config.yaml
time_shift_ms: 100
input: "log_mel"
norm: "layernorm"
max_steps: 5400
adamw_weight_decay_other_params: 0.01
Rows from block 6, named by matrix and row number. Rows with one number belong to one attention dimension. Each number is 128 + 24 x the weight over its row's rms, rounded and kept within 0 to 255. All counts start at 0. Numbers have three digits each. After the name is the row's rms in percent of the matrix's.
# v: attention value (model.blocks.6.attn.v.weight, 128x128), inputs 0-127
# proj: attention output (model.blocks.6.attn.proj.weight, 128x128, transposed), outputs 0-127
v.11 121:120151182138120119149168110100081078120108138159112156136167143160127128129154123154127127155075140106139119104155134127111140090122161102157067159137135127146107142154113124169103138138160143135135113110069154107141155146105099131126129156115110135139143170140113103120148092171130108114125083122139130094098090147134131146127112101119122101088150143123111125192153132152098096118126
proj.11 126:116109138114115172112095139140153166106152107149181136139094141120144120141082110126106120121181099171100143149118138137149134139164118145102176108122114123125113141125139127095157097135123120123154152127178100127092111095142147092138133111157116156113128130121112150138070127110117132093078148110132103166165164124113145124170168189115096136109122117107114144115096105100109167122106
v.12 095:120112092129124129113157079125110182116136130097147165160128145166135102124066155129116163112179102126134131137100152103128130133068094109130185118117125149131176109131111110114098082137091124164134147155131144136085095167118120124163123125134094138066150093151151122166129116131135153137139139152127140142143121121088150153100109117137118164110110131128121125129101134121161163149117
proj.12 090:138134114133127133113126149151145075097123152134109132108117131082115158114142132151170122132041161144110120097151117154134092113162122115116090146169140121114136177129142129103132166106171146118095145112131112097151138163134151138113130133080153081186110137106114138098125136094147122115129136118090134101126113133151107163107130128104138133137136097151135080140177169138103115165140
v.13 098:146140127161144114131133154144150143133170149108094026138106109094103130096162090136086125115132164102125133086121098131124135084116140121090090133116140116143117115141147117175141152103151165120149154111133174099110151123153117138101127148134157114143142142101137119130113124084139098119122166108123142114102128131174120143151119162155147100160120107113069120119120113158126140167146
proj.13 095:126116177077114116132138139132111132121067132153154107100126133148178106131159138090095129139165093121107167157155164143086135139131132147155161113119119156133106139099140150123106120139112115134124100167142084099114123107131108141112105155137116107088133105128130126108173125172092119128108103094150096144165158123067125104144162131118138124068128146105164140148155103106143108118148
v.14 105:132141076135150123094118146136125169099119143169151142137149127098143134124130127147157152119127091150157136122137146123216143120102134125116130128139123131087116095121110103114142145134147132087106128119129122081118117131149151100098098108124165158185150106155120140137125146126072153101096135115114097138107132134153074160102149120142135178116111117120065150103148127149153173110105
proj.14 125:156131127115138137174138102097136137138117128110111141141105119139131120111106127130145096085135139114096121138112149118047110148151155096149100122109165099141114192126157152157101125146112126163157148162112154156145129089127111116131122136104087105113087166116144118097140146134158121153131109126134144082149123070089184130120121157124123117121144137124170082158118137136144086136166
v.15 086:150166158105106115137148146134150198109147161091144103096145109108152130109147088108092142111101153161171153122115141107077127099102173105125127123086179134117114126087148147134120137147123130140146137156083085159133148133117096148138134117151091123100160113091131145152133124094151120114102180119118129128116136164123146144130088104104131142140166101125143110144132176111131141139156
proj.15 075:121119144142130099142136121153146085147122107134109083136083120150113139120142125135107133160153156082124096117167081140173138135147080186154145151169083137136120172159137151128141142128152150130125111106149162115090131165139114165122103127100169105113111111131141085106144124096061155178100118096134095160131098129146120139162150123142122106123123137119146120121111103131123138163121
v.16 116:098131107115093125124107169130149148127125106089144107081147139101137176135141119127115129134120127192126136098134094121137134158100120172115126143122128151102142103134166137120133098100137121083078144156134065138107135122153146163119109097108125123151104134139139158147162122133121177163128162134128048149161137120105114127084087129130104147140110114145154105153146146110153166139154
proj.16 124:128133113126144142120154077134121106120152157131116067158128084143141089125145135141095139090106135064149117113111164110126128113133077095179139136134120137139130129121109151147140163132142119169172122114149168170154132135110104155119143173135143077125116116128130073122097140132128090123134119129125186109098109165184140116134132080103147135120139141120128149103090138153125108132133
v.17 105:139153134147115140134123166123130136124136107086152103109077127117095138148091104091085115154098120185147080117131099117143135111144156132104122156141134114131120091106163134110145075164120149118131101127110143116166096135112108159155126109145109115151147169100166116158130124153121103134116154186124117136148117133107132092113084115138154142104116129159205133157135120099107109135170
proj.17 100:116135115116160125157139081153150111130160164164067167098158156141152084117165057116136141059105101120148120123129154142131152141110087094144162112137137164138112120166099118107127174125129130093154120096148139153087162100166146166121135145107130114126098110139112115097110140132119132155119156136124128130116112114172095124138151142123137104143158132126109141124093145122094121124113
v.18 093:144096161130153152111111113124115118165109114140115177150100122157115128142138103143121118156118119101117133112128111118211112169156159156103144120179104114162106118150119106138129142110135096117109139103119087150128148116154113131132127077129142153154083121117184104141109099120109153130125125083083120171117174146149117098147104097114163112124156100139135109168155113127144115099092
proj.18 102:108159122111127154138089097139129096126143120100135145109148127100157116130096185119139122054109152136117136171120143123096150086098151122113101119100150153096121140129159141137170118140130135124132134136140195131135132165101109088111103158114121118096138141142078147088090095115163103123131122179166150106119131081136143160124130146135144139156110171142130137083094138127137136127144
v.19 109:145122144150137120118116134104154175108152155131175171127124105128101123137135114099128140094164127122140091142128142098145129079134140116185146127129124100145160143101138087123151141110096143106147167112149144129137125159113113073174110097160111112097163103077121130138074167124124152142108151116137186091117124115150114116116161130153137107128127095103129128143085092110138108158166
proj.19 104:143095145103116136146133144158138053124101096143046159134149150151118135102137139144152132145105134143125163113117094158097131164133144161116138144123132135129129160133122171114099130142136109128123103112103109130113138127144108146086101176090091165152101115140133098115163084120138134142140085162132068161154117133118133150124108136095145151103103134116167100129164167136110124139119
v.20 099:084113105133157124164137136112142124124081103103099063115194128116141107121158098154085135169120138149141155121134113127060168138147126154149113141084145133134109120134118125162081140076167134133141148126111107150148125123135129162105128096129110117155121110130152121080140115148131126178149141105156130113151098163138145159125128109140086102144118101139134139144102154092129154156126
proj.20 088:165098161118120142122151135128103142088163182119160116137104108166126153137165136106104124098166111110139097098121120116146092101117084128136160118154144144095137119125133178113194107126120094132092100145147166132115148150128144136166153157126151105114153111113095099178142121079118128076087137141131110162135150122116165105122109106119115157101127158104116117091139112139121117131101
v.21 094:148144160104121133122103115104114075136129133137153100118123134146164125097146122139135131113073138129133128122104136151182094150093158115101143097118158160122123153145107183105150149121150093131076082160101130152117171104138154131075141139135110156120138124124168154133174101091092130122069147125121097153131143134145133112131149128121132180112124109137131096136157145146157136100087
proj.21 089:114146138152124146130095112145116194133124097104117161138136098121150150132095111124134103129154176100114144136177091087099149087118129178131121125134080107137105145151179080157145100135118149137157159122155150137131127133102098119131128100123157095130103131087104107103064134109125137134152115117125155117106105094118176155153093150164122092164129145142133126136103114113130117135159
v.22 120:156151149167126139138109130100120096154146122096126187151091140148144158120138130104172112125098130123108092113137109120149105089125159113114108179160132156145130147144138146119141076168100131089099104104108122128105135157111125126121126147113140103151142191109127098134134105116178104105119129159117109132110147089120136105132119165132165135077168142106146093139115145153078122154168
proj.22 121:104125093099122093099111120196138133149154088162127135101166126138126087135101121122097147155110129141139160152142136151130171152132120169147151130107081070134130124084103098137129176134132133144190130089143119128152133108160116134133112139154107152112140138151155173104088125156119104142108129137098135138124125180150072114106151137143148102130139126114109169125099106097137139122131
v.23 092:115129080187150157100146099101099127125092104100140100135124152122162155141147140166135150115169137148112152128131115122161128154109095128156117157118101137130123120113089102155111124111124130099165138104176115109116155165143183113113142111096148120115104105116122154085118116121146155151075159080116171130114111097140157138164160148096118094151098163138141126092123136143111152129111
proj.23 096:152123139099103093142146151147143106122149177127140132128139105119104136130112120063147132177128138139122109121124113109073109096128162117101123138144155104109112119146128142127125129126116141163097127171089142124140126114122094148184093184137129099150174154132133104125134141131147115102158081147146099143103154161120090165073108097145136163100164091129079146143152106119145119142118
v.24 121:137133118142164113124116145124106144115128125101153123118122089122129117145110122125115104111134097114122109135135107144189136087110119136097103102126111122152153120098175107129165121151117141136130136135172128106145167136170114108133098090163156130178200116110176139117125153109092117121108130123141189143131133099158100128150146151170117082124100142114123151082080079163104111139133
proj.24 126:166115160091136118155115149144150113126114166150088144123170149138171121121155084097137142122127162122136145166101121134033148140130158127164134142132153147145104145161115149135108142110113099127106101138085106156100104107098135118109131149099096166101077157134095115140130118121169127165141121138114093115142128138079110133128135123128138152129122110112105113151144142079160100105111
v.25 095:117138116125147119168123105092106088161099119145102155114139109149111130113115129142131118163112144145088091132164130185102121151127116135166124162129166138084118099158129184126110129129152162151116098147099158110125121130123138165090151122144137126136207113135126156076108114144136111173127097121132129113138074159125137096108104127147094140124098165164114092114134113145105140127100
proj.25 101:175118107134147096087141141131128187113139156114167120149092132152156135156090116112118116137139115127154157100103101116135088110132141095102166116128089133143131107118126071135152138133081111102123160124141126138142124114142124101173144137141109148131083165111097090181128106134117136098115183148104119174120143127147095166145124162118108111108127117076163155138127133110119123160161
v.26 108:106118094181098127133119119138129187118154126091164087122150104139127119136116149117118124097180138088148121154084138134090162097125150117106145110111126100153098096093142125148135151141113107124162143103124116103154093139133140114140131113181100134089140140123135106141143114088134122135136171118136196152125133148127126147130109110092164141177123115125178105134135075098119124143162
proj.26 123:151130139106174137148129140122121108133105146118039114131116133101114131115145067124137127132125125156136094131181119131154110139134136142123142127146162173107171178165151142080123110115140150138086095131102133131101136144140093132109130123065186134144134130144130126090147126150101114147126136114128066103144128131143120128138131117165117125125090109107100118126152168139184140122102
v.27 124:103119202092076138143160113151124115117149133135132068127119134138113121104112126101121114134157158176126174137153104148112095147100162134112114145100114151123141108132137154131107104138104151086141099184120149092118219122102124147144110146111128119141128131124125126125109167123120117095114109146115072125105115097139133161151111101113118166148139125124162135115155128107169110131125
proj.27 133:109145118154105160127114128097121126117128133135121124110104117090128140128149095147076109118140143076145118105099128110175190142133105104152138106135112137129066150119123093133155126139154133181116155099139100154135065088155082128128157106144123119097121135100131149118162116164120159176135140079164147138135148133137119128158155129114085110122124142149136187150121112143104148116118
v.28 097:100114058164125120105151111103105172164153119155137121148137139134136151129142108168154133130123161108156140146160135121163135113078082158161146145131147137121103112105147082139124098132137085147108183128108142120100095129163158137125132109102102174133145100105146124181121105128113094128124137129105113175100095173157100097100137131148104143117112122137125116148157139082127118126145
proj.28 099:114164136089127161158128158149154149145122146114081128105105116130110068153121170128109200117112097119102124106104118123080103123179133128095112116118135111162165112124124160120108145126116157121121099133172150148145133118125130135158129193132128095150094146153109110100114098090116156124111106142129118083152155100090165137127106132107104145116134143161106143125110151162150134153111
v.29 109:111109064098129114108104123104154165147140099125097198161154117111144135111128165119158138127123107073145109150137148136133134101108129131116135099114153130104140108163118140125100132115151154127125157138107145127105064149147121120114117153141138118140162149137144096128147138098152112137166118117135085124116105133117104128087135143177145184107147118100070134180102094136142153148162
proj.29 110:152141128139182137126117111113125159128112136136152083142098119166119083135126132189115108126101124164095149097150159141111101154155124116147125132128150098159122156122141125151125171117110103160132121125173123103170140157139116121100111117124104171123105090142119168131129085140101124095114131120100156079157145165114179095117139151091115104124099155134133076109171147141157105137138
v.30 099:143162107176134127122138143158161115125103123133133163107135111098121095147097104133123135142101116180148095099130120135157123151140108155108105126112123115105139116135131143135134116149162116088133111104087145147100096118174100150155121097125139144143152112147171145122127101155078132122135138203136085111104101126105111108122133085107133119172094148138140145143197112152126138071097
proj.30 090:103133172074132154141126102126101177133161158142096148169117125136118139108066138102145117106134109120120108171135165120112154145100140096174137136146149159151090124147134138100131116109126148129108122134142125120160148105146163113141147123120094101127055115118066113103132155110146146141129138087108178107146137097126153123174137139147094125128157125116125107107076160106113125129130
v.31 100:168140102125140137136155150150103104145153156139137101153090148076141117097135110109137134121100139171136183084112151092125087172114136118125091122130142107136138123170143154104115114137129097160117106136132157161122123106084145099103091148100128099131113145116161137125107134132132161071113155130146061133128143108101139130147128180125174155116123103097127126150144169141153096132128
proj.31 118:105132152103145101117104105147157142137131100091129124108109117155132161146133128132162121151130136078098090149137126131144163101132128177127167120112107097147100160110120112118130127120148162118156134140123086082129155095154122198136122113144125141112118095089112163136161168141120117166154090125139159097109100121142124113108142116106135077139151169192149117140095099127132153099157
v.32 107:146121121125118133144161128136111157150174144124112199149106122135151110125151126105159118138090121082153132117116184120123094081146097105132162110092121140128129117133125154178118109156134101091121144105148119145147109157120163098083123120100147161141133143130107118131164090131141111123117078135112111122065095108166158136112113112097183110146150174117109148120117142159142115136144
proj.32 111:089116095115175104089121153156144144109112139112152095129141120123126136107078160221140174100157144129091130168147097150149175166135143146127091123139123121134155115145117113089096159124147141180113126133118126098136126147152117141124126143150105100114124118172134136113096152110114135127134155143129124110130136149081105108100158128159080147148135093115125097159140100116147118124145
v.33 103:133084134065092145098144111141105164103174130118130131118137136115167127140110139104125141129173125095169171165109151142102135158163125144135123095100113117161121147082136087130106107141113090133169152146168131130169151127104119097183112144112125118140114146143137136114130143112120142126140104077091123129137153121105143132152096135118155113128158139112164153116091115108121062132165
proj.33 109:111146138190171120172101150137160092131122164117114124126136135110065145130163119165112084117107149123130099130103112108184155128134129135110114112142192137124131110162128159127143148143157138154084102121103100138105091129122110140090127090124146180101143110157115136140149123130153134115136110151149109122101130153144119117123161102101110148154114120165099122144160124141145169106076
v.34 097:134157137125122117163150130159153147121161133089117092117143083157155081119131082095079134116151151110131157157132135148047122143120105159155152126094162170119133135087126121127135136112139110125130158171103158161116165121100118145173120096146099145114165108140120167117107103145109109161121132154124146091128129167104164131127115098114086119131113119119148131094139160103114138129120
proj.34 096:138108146137095130129114172114085140120105158147107131115110142104097161140132158131093123183136149124158128091125083151185140130137101154145128150137124136101132119160139159102142129157138132108083098104160101126132082162143118126114172132102152094110097088113091060160143136098133163094124151109097098172130123091155112141164131127130116131139134117109162128127130131128120147171119
v.35 089:170114136103143132148094142128096131123103146085124144148136125131131094173131168092132121129155109135114126116056116116102139137137124140114161135136141152134144123154067150131135109096120148121144149158095106139127132118099135103131145092188116139119134151127161150105126109128147124149171159142140153131199186162137102155132115076109112107136133101115089108081135091148113142117111
proj.35 098:126128108131120098119135123136132122108115117134135151121140111115125171089151134156165133103126136114184121141145136147135124102101107103135110172114133132086130143052179130126133159155128106124137105111105134141132130161111147126116148117070136132104147076150105099159137122123162128128106145119093124159093091091178117121124124126177153166127105130109192098100130178117162122146164
v.36 105:140143116095141130129127099165160122130146131117136081161137125145136086087141096126143124146128138086135137161129136074049157130124125114120132138102174167148101146132106152120132107129149148161140118173093156102084116087107109123140125169153133123164141148146119102112121098108136086107160141153152102146142125148133141147137124151135098182085149086101102141117123165096126140133118
proj.36 103:147114100163089139157142164120103160109112110162095146078103138129099142133135141140089140115152124104131132094129143185189092126148109136121147123161116097105153123090152106119119140156109130098141124106160124138145141133148156145115150069122120125100129089104123184147173145138142146118064148088101138125139143112109143069120136141128120097134126182135145126131149118150139124138143
v.37 127:143161140065153115107141140110110128140123145107123067126127127154163133141121148133117102092160144084133190133123135102126151133099109120067104088141147158141135125134132144109140130139115100145135116135125144092109143113139150081076163150158123141137113143150131141113163103080128135128131155068131124166118163115148145158123127113139140154111149158075085148093110108157116145148142
proj.37 125:140121101164134127157126128129116118137121131146156085098143116063135150102144083105101162146143172106122097159141128130119098135141143139129112128127107086108096164127145108150101129126174140157176112161116107090122133129098135117145102085116155142092161083127125125159109148131138102135135123125113141110122141128093108118114164151128140131138088115178135094178156155140204100140144
v.38 137:104111129148107127049142147083165173123144128162150130074147108076154181135120124147113134124156099150160153125118111121129136099157142150167122170127090123118112105064161109128130122099142127090154143112118088116141152115120104141167118096131126124111116112123106148148101129141140139139119150097124118140103125144168142117112128101177125100153126116146152126176116176107128114134148
proj.38 141:125148120099125145171140116161135052146136133099094109156128136163095078124132155109094107114123144155106137099112145094138135146145126093126131092108159134133104166147084151163130120151155146160126105151140159146097142146136107129121098182118126130163118148146140088091140142136116117138119101160152099148146120119116119122141136115060140165111167156104096151089133113142129169123103
v.39 109:109124097051107127130116153119181183134152123149150094075132105110140164101153129135120135132104143120139130147151151126125156139131140124137160097109153123099096107085154146109148192123142128145109130149154080123138113094127148134119133112125152151110115084131094149142118146120122145124096155095108106156111146137139126143130122091130108182156146097134125137158141181090157116127089
proj.39 102:157142127205149101117138122096118125132093145112094079149109133126109089149119103166105099083159135092116142103115096109142103120130120148130116136141130138144127151157127116172125100156108141137135133142138207169144141181108114142121106123115120100136129152131157093119137142112074121147147131152160141090123096125136130131130108126111119090170135168113144126120144103178127150137175
v.40 105:134137146161129121121106118156113100118107103155124141158118163140136144096137158174163127127174120137069105102128089141194109153085127122105102189156108159146112147142099093111129136079115133115108120134094122130061179160134123138140169125127113141160150105100140117108133118126130114131111148143096149109150166135106101122149154118127116130089143131143160087103139136133124159136119
proj.40 121:121168115144074118123113112106122132144144127113132162112156118129154113142105122075110106127092152151167164125125137093081147098137135128143137125113146084094121112074143154159140127154127140117175129110143132153176081133120120092150096170128135121127120177164129153142085125149195112121131095090115127162135128108157111146120094125160172138115118127127124163101096139112124106111133
v.41 107:126132148145133114181080136188089123110108118161143160112116124124114124118151117145135104118130092127136110139103131127154126136173126151155160088120101162156132136100114132171149134144137087116122121117157068141171119138153138113164105093133131143144145067106102140109126120123118114142120082158115126141134180139154101126151128103090132100157139104124186111081122115112170100127112
proj.41 109:121095120117130131118147126078143110104138128136095137153155145137121110102120134143127123106130135134172104140122104122098184129102144140117078160133161121076165116171150146100147116123104160122110111117089180179134110150080114113100184132118155138115107174157132115137131140108138146143141159137127124094111090112125155117117112104191112148168104131146082150110122124129109138085153
v.42 081:143116150149137133106116093097118106163147121158182111133084134126132148130097114152130122138162149130127099167165117111216132143111130130112129141099127125154122126100115110122170109107112141122146094110158170080142155116098155105114113162098147130135128113108126111124141131139120151104070127123123146152143117120168147131142150180123125157092078120149143132094069103123158092128114
proj.42 066:116137160138119126149150127155137142099114116135029181102137157126138106128122101116165131107101117076103155115093131105068149099138185153110134083147144121136106151167121099135110125146109147141092157155136116155117115080144112146131133137147115131157130156127115151108127142150160117133143106141163099147113134128126114089106112115138126124135154130114091137198164116133110124122125
v.43 112:115172152119128118154126141148130134105077182145132153127135133142066105131099126114127110133146101199141086112104107107115109124167146140082152129130129141133161133120149133130136114150091172103147101113130074098153109140126089149170132125142119121096133106136132099147133163117137134107175111200148132124095121129139109145117135107112132127165126115148162136145112071122164134102117
proj.43 117:104090161137113133118178119105125107147175075146134148139119144124159104092141091151132137116120110105126115161140159163153155170093133113154100143126082166121134114139116131116126134088105099123065138121088165160127120110141163122092131097109149108151118159115144167100138131146115138188127159083120136102147130125138146125152119135147120144132101109132107133113144172129067103124116
v.44 112:136128136074114126145102150124145110144115155140097159141117123125128097138159131098162113147131170111078108095143102116119086153124154109065115125141157071145121152183126137122123147098129147136109153145100125148076164118161117106118140110100151138168118158131181080124139128135148159117145154108108122135111111107089118123144109128118149154155173125119109120176168096122130099125124
proj.44 123:112151113174119143094123118145111155135129114097166097121126111113161159149087145159101139143126127083168182179112149121161144105103116133150149129112094163147126103112136127131134144142109088134155106099146105114177109155126153132104099137148094145086139101139069172151129112128115104139120091115137133107160141157166102116140132117131137102123075140106144130090083139145164131129144
v.45 106:135109161197101124149129158113139070132156105103138044128103123104111142132093117136091113110117134132098104104113110160110166172143129129071099100154105101152130130123142119123143161143145138156138137138132168161125130072162134128151129169113127120112127101099160104121111137102103112166120152148124146152161141121123158109149132146112156112157096129133143121083153115119113138146145
proj.45 116:135131127063149175125099102126107134090094154152123137113169130132124132113194100052140128150125110132167149121143122097130096099102164179155161131134141176124134129133158114113134089085120129094131105122125092090107151155096102149079174131149177118132126134125107141114146131160134141115125113137142142106132110151164129100127121110165147108138132112133130151136123132118112119094114
v.46 087:158126116101136150152115134126145092148124093146118140146081126079107147155112168157121133120156133122101103100147127141151134175142110134124119088152135099097150139153106120164113165155135135115164118110126177112129106130153150104120129139115123107115110135142099142108122106118121154186116129120116134103142159118093128118156150141068134150137101199140087126081118062152138146086110
proj.46 077:135137139155150130109135100077133141097099159123157112127136150140101139115100094088183102164114109141126117148106165113095096122105142085102101144139134122107134120135140094102128109091112128120139140159137133107168116118110126114125144108156155175117143093112145124146146153170156109050157112124137134127123133138163156124109134128177148114122135084135154095180170180125108114125135
v.47 116:127187111145139124125127164092159116134130121106113015125128141145145144109121107144083126126129137161130114075116088143141144117108093136054130143149140158125123127114163128118127131084131151125110148099119166143096138110136122180126172117125122140118118120137160133158153124103127118175133187141110122161099137128144128122123154104143148122144080111141148128147137108125121137126142
proj.47 119:108093165128088143124131139136085141130140151158160149097160096100151097147200113084085144115133119108103150125162142103087129127108137153185118106107097157132095115143132133139145131131129114099145098153163108126136148134140177143123104174122130065147127116111116092101052123136131117112134092112122154104146127122112142145113097136144139145130164137153126144117137163122116118146130
v.48 115:139130117118111131107126141124139178156169120142103136116077134134132170144127150127140115087154116102113157143137113149206123100088104127119160084171104106120116122095171119124135107163104095164106152140145131112130147138150146107099126108138127134135136120134106147218136138104127140116111143102100136167104136119149102103143121161140152132140118153115081112079137083122130094114137
proj.48 109:118141112129163135125131139135133096164065140129143084115149137086129094137135141143148176156092163114138128151127139112055112145150137113106062138107110149148133143165114105154095144104107130118156105142116115144131122107109129104105117149115123164120120143146154126088105106146124117168144104130140117110147142126068104168129149104117144161106112090169141133184103164143164132127132
v.49 099:107099122103137133174084130131148113112107115104142082119168152094129141139116111144101150156142141150161114129116091095125174155150105159129123144102154136117143102126099102122103090074142166171157121114158170091136118094146117133146139119096152113163127130164122133126107147140145143178152152108118121139179154166082107153133080150139105139114100095136138112110105128092140114111135
proj.49 100:164114152180128132108166119113126117156151158154106150103092123137102151132179123130113093121115070097139098109103183120112109094121125113127135126147153126114095116105137144130162160154126112091107122147127123173137120119100182163141154141136108136100133124088139099145166104101136110088095121152126112122125097104175179103107146103106145117115154155108100152127153128159109145163134
v.50 120:123128173165140125106110115095196091121133129126139225108145124137144132131099136143141129130133078113116117132141097119157137151167139115121122142130088138123173155080085140114129121100149152121129124116130132149114161132116095117154133157118153128112158071148090119110081161147122167149108127152150123082099120088130152130142166147147114123144091149117100126120120131123146126115103
proj.50 124:127080188100108143119116128170071109116129106156145144153114152134096142108081124119143098149102164166131127132130153122131122117105178136154128133140125117117049174128141134144134111129106118130106138141114104116161145148118103090135129116125090158143105163109136154119161110134168124096123097136113135161180114152132138131140115098092132151105177108090103121120137117122075139132108
v.51 108:123147154089159153153126116147132132144145155108120126181129112165138122112170112138134115170123141038140158091152124098112162113128143114093108106157154111150083136133134095168117140119136126177130151085125126141138155120132102117131110140118146144148098154147132090129103114119150127106141128073111119150108139145136126157163095143082135105088164121113104121179128125122117083105112
proj.51 102:111109153137105135125093162108145107114126086132166109055083136091136135166117136162115138103149128142071125178109160177152124115145137149122136117110111149120158145137152157079164144165140134101134130152165139109095119142122138128126114111133104148075154119099126177127105102121117100088084103121163136085153153123093142139123162137146133127132125149136110132115127099123152163118128
v.52 112:127136217151119138127123088164122105133107120117163109128170138173113100139127112118112110154103114131141137138124136110091158134150160151110155124140118112119092130122103142159112140140123113116156120129102097143185119113122078146135142134199127126101101143123133134123101109075118091138162100128128121139152133137183124135136103064057165126116126120141129122116143113136111150117146
proj.52 125:151101125115137140164129126109122116125121088125110148133094107095123138098148134114132155096178147139123088110150125156156137132103132117133110134128138173099154119114171105096149102126156163133119136102111175100064149141121137100100143073109159135117150111121124121099111109156154156130085175139140144155098140109114175130164137167198087136148117128093147106127127155116127125109104
v.53 096:075126088194134123121152116130133103162131122136147055143129144141122122090134111156161108144124150114100116133117107121144148130106097137098096155112131118158114125129174163117145143072126119147110113140135115106114137091115124151073163134136165133137123098088151095090164114096108103123162155131142160164114088112163121126123152157177125140152106091121151127134126155146132148139137
proj.53 097:149126135095089151117117136134099160153114133116084119097143080142189087123144126095092158108143129112116170115154124111091118097126178158138182100128104138118155105100109108145112083142117150119085123122115140130142152156143144153149066161140120112149129167164109169143112126145137109160112141111110122122138147151092144137132082104120130115136124163130113159109126117118154089115094
v.54 119:100116189143120118088096113100088107120115130117168138081145114149157197154127111172124122089095144118156123121101143151173146108128131147136155108133095171107155110086102136144161112140137140129120118091155089121146143108175144134107151131122136151106148112134105170130126111090136122146090104112109129177140166147167104134135129136101122091136097142153114092100135117143132135134121
proj.54 126:143112122085151127153146142153150102116126096120105146178140122114115071114143160106106111157149121139130104138153102116088139108130160119127094141129135125141096171146160104134143138117128148156115142176110132154098124163043110094157136136128151126146110175111164062090078113127108126133140140157137140110106109133142154133146137107170116157126149100093099144157127105112136141137146
v.55 103:113135132142126106172152145098079126133105087116115107094128141125106167158105129123088122105136137168150138136168114175176164133113109149158077114151130118119126091116154114133088102152126099139155125123128174087189111154134141121142135133125103111114154100122148163162117160147128126167136112106118129125118097124130141119111086096148152106133110172119154127119125071139114102132180
proj.55 110:137121148113168148102125101120169130125149179174134098132116135117113100124146081108129144149110101136132090113106119088078107153139135129110148133111117135145091138169110123123168128106132143129137112140123110122092123061127121132144157150144150169119126137133108063133119076098120141131128156155144106133116149135123136161153179161088096154109121086168109144157118173135104134146093
v.56 119:124103134058109136144156137143094136114146120106113001088123138114110124106155114140072136143109157120144160122102096143104141111105120121157103115104138135163126100141160144180110134138167129121148120178140151097133166115158132149124135102139124118156130149113142145139146106119105097129122140084136115140124138118117145138146094102174134113130158102135142128143133151131143126140120
proj.56 115:133173107177134166139106134104160136126119199151146111114164137122178151141164097109068103066177124117123155143137142119128129125137076113089144125137136153116092116155112111120141120131115126132121118139146134152099127104100107148122124140131128091080145092134110097117148141123095125128125153121142118144109157111094120122150172160086109109122112165159127182125152092128124142116126
v.57 081:115135151162093151113145120093143118121140156128099123092139162194122117141159118092106127114102159143115136151121102139077131101164144133173163162152104146156131160119107131121133127109127105092119145139119156137153122161071141130140150134114118131081093148133080137151102127151135126147131126126107134099077134114144124102137134093128149104168135103076136122181180125126111103124172
proj.57 080:091076142129111173122120156166089125132112102174157133157139120079076147140131148138113164138162098136148140115156117122169165147107101156090111129084102144102094092121138135138108093148104116126126123093109103146123146127166105104116138124127107117150178094136139113105131102140117150105120131168130114172157141140119121156148126154089120162094128130145146169095109144137121164139097
v.58 112:131123081130143127133112104107129129130112133143146140106166103167132117122160117147126136110123158117139094152140184133093137090148120127186166126084133142146127114147096138140140128100162150084124135101134183105139083161111202085103106110137106132155172125133124140081131107142120149164100113106159152107128087151159128120099139162105104129118105136119113135123126086103142101149121
proj.58 119:160078119131175116132159168132094166120129141110076149177126137125106152138097113163138137114174102120150131123118089143137091139140135111071145116155156112117133156129147133087116130149099074156125136148129093158131148104158076132133155141123105121143095125109101091150151130124136135085141134171131089150134155129104135137098116118141122152095113114086154094163130141131150114141161
v.59 111:125146212127109123135104112152158145117117143155174092123151113125157116103121113102101127146145139114127133144137102082121143140098145096113145138110123100158101124088126113127133122077118162177143127132112112128117185118118076112168110133145145128129118095141114108152113132146158174109118137114136140138118094121150135184143086109108117154122125093149140116185100148105160079150120
proj.59 112:162101120150084131105171141128119070108119069128061137104081123106147135142134101175107115131121157098134155090129143125158150096139122163146131114137127182119128167156132121124166120172149132122156135117159121133108105162131167172110147126103121130123141143093126138123117116124100112144078100116145105137159122150108102094127154124128128127121143136075105142101136108160113167129147
v.60 122:138100166052151130157090149106149119151117111101126178153107116112153149133154156109153113187104124069102128106125116130180129145124152119089102101127163102133135134136089134130145146082148146156121139155119100151124177120123133109081134138131166131149133144100148119105140140117145124116130136078113119139158163124146121137161138141126099112112155110125072099137110107137130097112097
proj.60 123:122152133177121112078094119126131151107117122134154111097115128157148103139114104190157119080122178117144140160118138127088143069114125142146147147120107127121089141093158126163148161159099114125130130137156154127138108178083117126142105113143098191075154093159110151159118078121127119113119099131133144128128104137154136148149104102154155146133122147111129127106118088121147133137148
v.61 094:131157103114158103158125142162146130117073141118122099101134122169114116083163114155094128137097131152096128093133119117074152090148168111078107143106159133133118105179128140110145150131131130129120087127127141114146083162145159159079179136142112131105124122128121141089136118092144097111110161111135156145152173143114142104114082137101112120124164150113167131121153157138128155146131
proj.61 105:126126123169131118120150108100093145134174139144142069128115144111128163147099100080138146106182136139175084154142140144137114130114111119115163133161089107084101129127121138140095123126132134095160152120096135109108146136135093106169086109146158066141142153113133122149164155139123124151141166116128120132136132119133109193117122131164170104115118141114113149131102092107158093122156
v.62 096:148115180123123137125126114151131103111150147114137177141112106102144099100120090113142113120150139148137112113128128117107095134156132139100126146084145187132140150112097129115107092116130151088173122147129162141104171129130081120190125160088130126153186114122149110097081129106143095151114109163101096102108103135128145123140109127094160118117139150139163138101106147149152151120186
proj.62 093:080137145140102129137113133150153119108141100139115145108117128163080164119112179140101115147125121081125145119124108133171193149121149147176137119147118103134104105116140126127144173142168147157090117098125093109144063139146127137092153138166125126092066115117103138129152140117166162115109117101129116140140136157159135097114166124147113122133157123105106137132149116105089093123089